A small masked image model, trained from scratch.
Model: 5.01M parameters, 48-pixel images, encoder arch vit, encoder norm rmsnorm, encoder activation relu, encoder patch size [8, 8], encoder layers 8, encoder width 192, decoder width 192, decoder layers 3.
Training: cautious_adamw at rate 0.0022, batches of 128.
Data: trained on small charts drawn from random numbers, 101725 training examples.
Rows from block 6 of the encoder of a small masked image model, named by matrix and row number. Rows with one number belong to one neuron. Each number is 128 + 24 x the weight over its row's rms, rounded and kept within 0 to 255. All counts start at 0. After the name is the row's rms in percent of the matrix's.
Before each neuron's rows are labels from the 100 images, of 14976, where the neuron reaches its highest value: "lies over" is the class under the peak. Only what is clearly more common there than usual is listed. The data: small charts drawn from random numbers. In brackets: how many of the 100, against the usual share in percent.
# fc1: MLP up (encoder.blocks.6.mlp.fc1.weight, 768x192), inputs 96-191
# fc2: MLP down (encoder.blocks.6.mlp.fc2.weight, 192x768, transposed), outputs 96-191

lies over: legend (58 vs 0.7)
fc1.468 113 [113 119 150 133 135  99 117 122 109  93 120 170 139 154  91  78 103 100 121 135 163 151 104 100 128 133 115 137 161 141 124 136 116 119  92 104 105  95 127 113 146 134 133  94 163 107 115 160 166 127 171 128 113 153 100 131  59 132 152 140 113 127 187 112 140 102  87  78  99 154 160 104 129 151 134 122 151 159 155 156 120 127 102 146 158 112 137  97 119 154 119  95 137 114 125 170]
fc2.468 113 [114  92  87 117 166 121 134 114  90 122 101 155 113 126  98 167 116 146 151 168 155 122 145 125 146 136 141 151 152 117 100 136 162  94 135 100 184 103 122 127  78  91 136 118  93 149 114 142 118 138 154 109 109 124  92 118  90 144 156 130 143 110 109 132 150 124 144 133 106 161  91 185 144 174 126 139 104 156 127  67 130 133 132 124 125 154 100 157 160 138 187 127 127 100 120 103]

lies over: legend (28 vs 0.7)
fc1.750 103 [140 122 115 138 136 107  95 145 130 167 116 104 130 116 151 182 124 128 100 153 125 118 114 126 112 155 113 138 125 155 112 139 110 156  76 116  72 121 109 128 147 128 120 124 120 163  94 154  94 167  95  94 117 146 156 109  81  95 172 135 124  86  97 132 146  79 102 155 118 101 126  96 132 160 121 140 159 143  93 178 136 116 116 112 108 143 145 123 109 140  75 148 135 152 124 116]
fc2.750 102 [153 145 121 136  94 143 139 109 120 131 123 122 111 133 132  79 134 157 207 138 104 110  94 134 149 105 136 147 176 163 155 150 129 159 156 122 127 170 118 108 109  99 127 147 125  92 112 129 141 110 103 145 126 123  90 151 178 150 121 120 133 153 157 107 163 151 124 118 144 116 128 113 115 140 128 122 102 132 160 131 110 118 124 133 146 138 106  93 105 108 127 115 159 173 129 152]

lies over: legend (61 vs 0.7)
fc1.21 111 [118 172 156 130 131 109 130  82 110 124 121 133 112 169 159 138 107 138 175 118 117 144 120 131 129 106 111 144 114 139 115 178 100 160 123 132  94 120  78 121 101 135  81 111 109 130 125  71  78 137 144  89 117 158 132  87  87 138 119 150 111 109 138 124 173 114 131  93 123 127 105  94  60 132 130 137 146 149 163 149 113 136  94 130 104 142 141 117 117 134 119 127  82 176 126  66]
fc2.21 115 [155 121 159 133  74 134 103 165 157  93 125 136 159 102  86 144 161 120 126 146 114  93 150 126 148 108 119 142 107 120 128 123 155 117 123 108 149 139 116 124 133 121 135 156 153 102 143 155 143  95 133 105 123 118  91 130 146 149  93 132 160 140 140 147 130 111 153 111 161 132 142 136  90 115 147 166  84 113 173 103 125 172 188 106 102 150 125 112 126 107 138 124 127 111 132 152]

lies over: data marks (67 vs 20.9)
fc1.375 107 [ 76 150 135 111 123 110 203 110  94  66 107 147  83 118 175 165 110 157  95  83 138  99 140 138 136 142 122 181 111 165 115 142  77 166 106 153 106 117 111 138  80 116  78 134 153 150 134 110 139 143 133 102 163 148 108 127 125 110 147 142 153 141 107 112 139 132 123 161 149  79 120 133 126 144 128 152 107 143 129 162 110 148 119  97 131 127 162 115 119 123 158 121  94 165  99 123]
fc2.375 110 [ 72 120 117 125  92 123 135 127  90 121 140  89 157 122 128  76 113 121 104 174  61 136 120 182 139 145 147 178 126 136 127 122 114 128  92 136 129 147 138 129 121 123  77 135 102 100 148 158 145 118 114 122 122 132 152 152 111 144 138 137 128 158 143 119 170 123 127 124 141 113 136  95 159 111  71 165 171 140 140 110 140  82 149 123 136  92 129  87 145 107 129 147 119 143 151 142]

lies over: legend (47 vs 0.7)
fc1.413 120 [104 140 125 115 156 104 117  93 145 131 119 133 111 127  95 125 149 132 120 125 169  93 124  97 132 112 148 117 115 115 109 118  94 115 157 160 121 143  80 138 121 154 129 137 141 120 137 130 152 153 139 117 131 130  72 116 150 144 102 138 116  87 116 130 113 149 145 103 134  81 144 149 128 127 187 113 108 171 130 126 118 139 157  99 127  99 180 114 124 122 112  80 148 123 139 167]
fc2.413 126 [143 167 145  88 111 127 132 119  79 116 153  83  77 105 127  78 147 131 165 143 147 130 114 118 140 105 164  97 176  91 130 114 131 140 142 150 141 169 121 105 145 149 151 100 103 104 142 132 147 161 157 108 116 111 125 132 103 100 133 117 112  84 162 164 128 131 152 146 134 126 146 117  95 136 178 102 125 128 111 117 156 129 136 170  89 104 131 106 109 126 156 115 118 152 145 150]

lies over: legend (37 vs 0.7)
fc1.433 122 [113 146 131 136 153 107 134 145 140 157 145 129 166 128  83 148 147 161  96 129 145 150 126 114  96  82 139 100 126 134 111 110 110  96 147 151 109 103 136 158 104 120 126 159 118 123  84 149 117  89 159 159 152 115 135 117 101 155 130 171  77 102 102 122 129  99 106  82 145  99 134 116 140 127 185 144  85 157 156 102 100 141 117 106 147 146 132 140 127 101 115 108 136 108 113 158]
fc2.433 125 [132 116 124 172 102 102 141 179 123 146 105  92 154 113  91 151 161 113  93 136 156 117 129 139  92  88 163 133 152 152 113 105 144 132 137 142 122 143 111  95 172 152 134 165 100  98 128 127 126 147 123 119 144 136 127 160 151 143 118 123  72 104 182 177 123 144 121 130 130 131 119 121  75  90 143 194 149 139 152  95 154 140 123 124 141 112 159 139 162 147 135 103 147 109 133 179]

lies over: legend (26 vs 0.7)
fc1.505 118 [104 129 112 133 131 163 118  94 136 101 136 114 103 116 118 123  87 109 122 166 166 124 120 100  90 171 126 132 128 150 112 111  90  94 160 139 133 117 132 133 157 124  96  96 145 133 121 128 138 107 130 133 125 157 115 127  80 111 115 116 125 101 133 127 120  98 135  94 111 152 142 150  96 109 112  92 142 117 174 174 117 145 137  86 117  92 175 119  96 123 151  76 170 129  86 116]
fc2.505 123 [143 109 146 133 129 154 102 169 111 104 106  92 119 151 149 116 131  98 104 142 125 124 151 139  96 121 114 136 130 133 168 125 136 143 104 120 135 120 126 115 160 152 125 124 128 146 148  93 109 134 125 108  94 139 151  76  86 159 130 118 108 112 124 134 115  93  90 144 106 159 147 116  96 113 139 146 172 119 117 169 136 112 135 157 109 123 122 149 151 115 102  89 137 125 175 129]

lies over: legend (64 vs 0.7)
fc1.408 118 [120 151 144 143 157 116  95  67 153 129 128 132 142 116  64 106 151 130 122 138 149 128 119 128 125 129 128 131 123 126 119 172 117 110 100  92  70  89 137 125 105 140 128 148 139 109 129 110 119 138 113 139  98 149 126 131  95  77 153 111  96 117 113 138 143 101 124 150 144 116 140 128 108 169 181 125  95 180 161 173 131 153 155  83 148 113 110 105 162  79 124  70 126 133 112 109]
fc2.408 118 [ 97  87 123 150 142 117  84 148 125 153 128 114 136  99 115 139 124 134 131 124 159 103 142 126 105  88 131 131 162 125 130 107 116  95 109 137 130 172 122 111 128  96 118 126  87 165  83 129 101 188 172 123 142 111 142 167 129 104 119 119  95 134 137 157 148 118 140  92 144  97 165 107 133 155 120 108 123 118 139 112 150 158 171 124  88 139 168  76 134 124 153 133  89 142 150 154]

lies over: legend (38 vs 0.7)
fc1.754 110 [154 146 129 140 139 120 119 102 113 138 128 123 158 132  83 110  97 131 122 157 140 151 114  94 124  75  89 154 188 147 120  91 110  88  93 134 130 128 123 141 158  80  94 131 131 123 134 165 145 113 158 150 175 135 137 143 100 136 134 122 133 136 185 141 148  91  89  96 148 131 169 120 140  80 139 138 129 129 158 156 134 117  91  82 125 141 129 122  99 121 121 134 145 131  59 166]
fc2.754 105 [ 89  96 124  88 131 145 109 137 111 109  80 124 116 133 131 113 158 133 120 112 124 143 139 147 171 110 138 151 136 106 127 152 122 109 108 118 197 101  98 132  85 109 150 122  96 160 122 142 105 167 176  87 143 129 132  88  77 166 120 142 131 129 105 114 124 165 146 133 112 137 102 154 154 147 122 129 134 146 131 112 168 127 155  98 107 112  99 150 147 126 131 116 145  99 159 115]

lies over: legend (25 vs 0.7)
fc1.726 111 [ 77 176 100 154 145 102 129 127 124 138 169 140 138 127 122  94 113 148 109 161 173 146 128 114 103 133 100 185 122 161 113 142  94 121 150 138 132  78 112 140 121 128 124 153 110 103 115 161 114 114 113 142 142 171 139 146  78 134 141 142 121 133 141 119 145 117 116 181 119  99 152 139  88 139 175  69 117 145 151 161 156 134 124  86 150 158 163 113  85  97  93 113 130 107  72 140]
fc2.726 113 [ 81  70 152 138  92 164 100 140 162 133 143  96 127 130 135 139 174 120 111 103 106 166 146 141 156 142  99 122  94 150 159 171 136 108  76 115 150  78  91 170 140  94 152 119 150 149 149  90 135 152 166  86 152 124 155  86 104 128 162 143 145 135  84 115 148 146 120 117 121  97 171 108 123  92 132 144 106 128 131 174 155 132 118 107 116 126 155 137 139 141 164  92 142 138 152 162]

lies over: data marks (100 vs 20.9)
fc1.362 117 [105 132 158 133 151 137 106  94 102 151 148  84 116 125  99 161 121 164 164 138 131 119 118 132 126  98 143  94 131 148 112 160 109 125 127  72 100 138  88 134 119 112 138 135 106 131 140 107  95 120 121 135 138 119 132 167 135  74 114 136 128  81 191 113 113 122  62 137 100 143 128 115 166 135 122 104 112 141 137 121 151 119 106 157 121 164 106 123 130 107 131 143 159 143  86 139]
fc2.362 122 [123 144 180 121 104 113  89 110 140  94 124 112 120 116 105 151 147 130 160 120 101 140 121 125 144 168  86 118 147 125 108 121 175 175 147 134 131  95 105  98  95  93 113 121 147 136 129 127  94 130 123 106 105 105 121 109 137 142 113 115 136 119  97 110 175 118  99 125 181 175 114  99 150 122 102 121 129 119 160 141 131 119 199 151 150 165 131  84 132 107 146 159 100 128 174 127]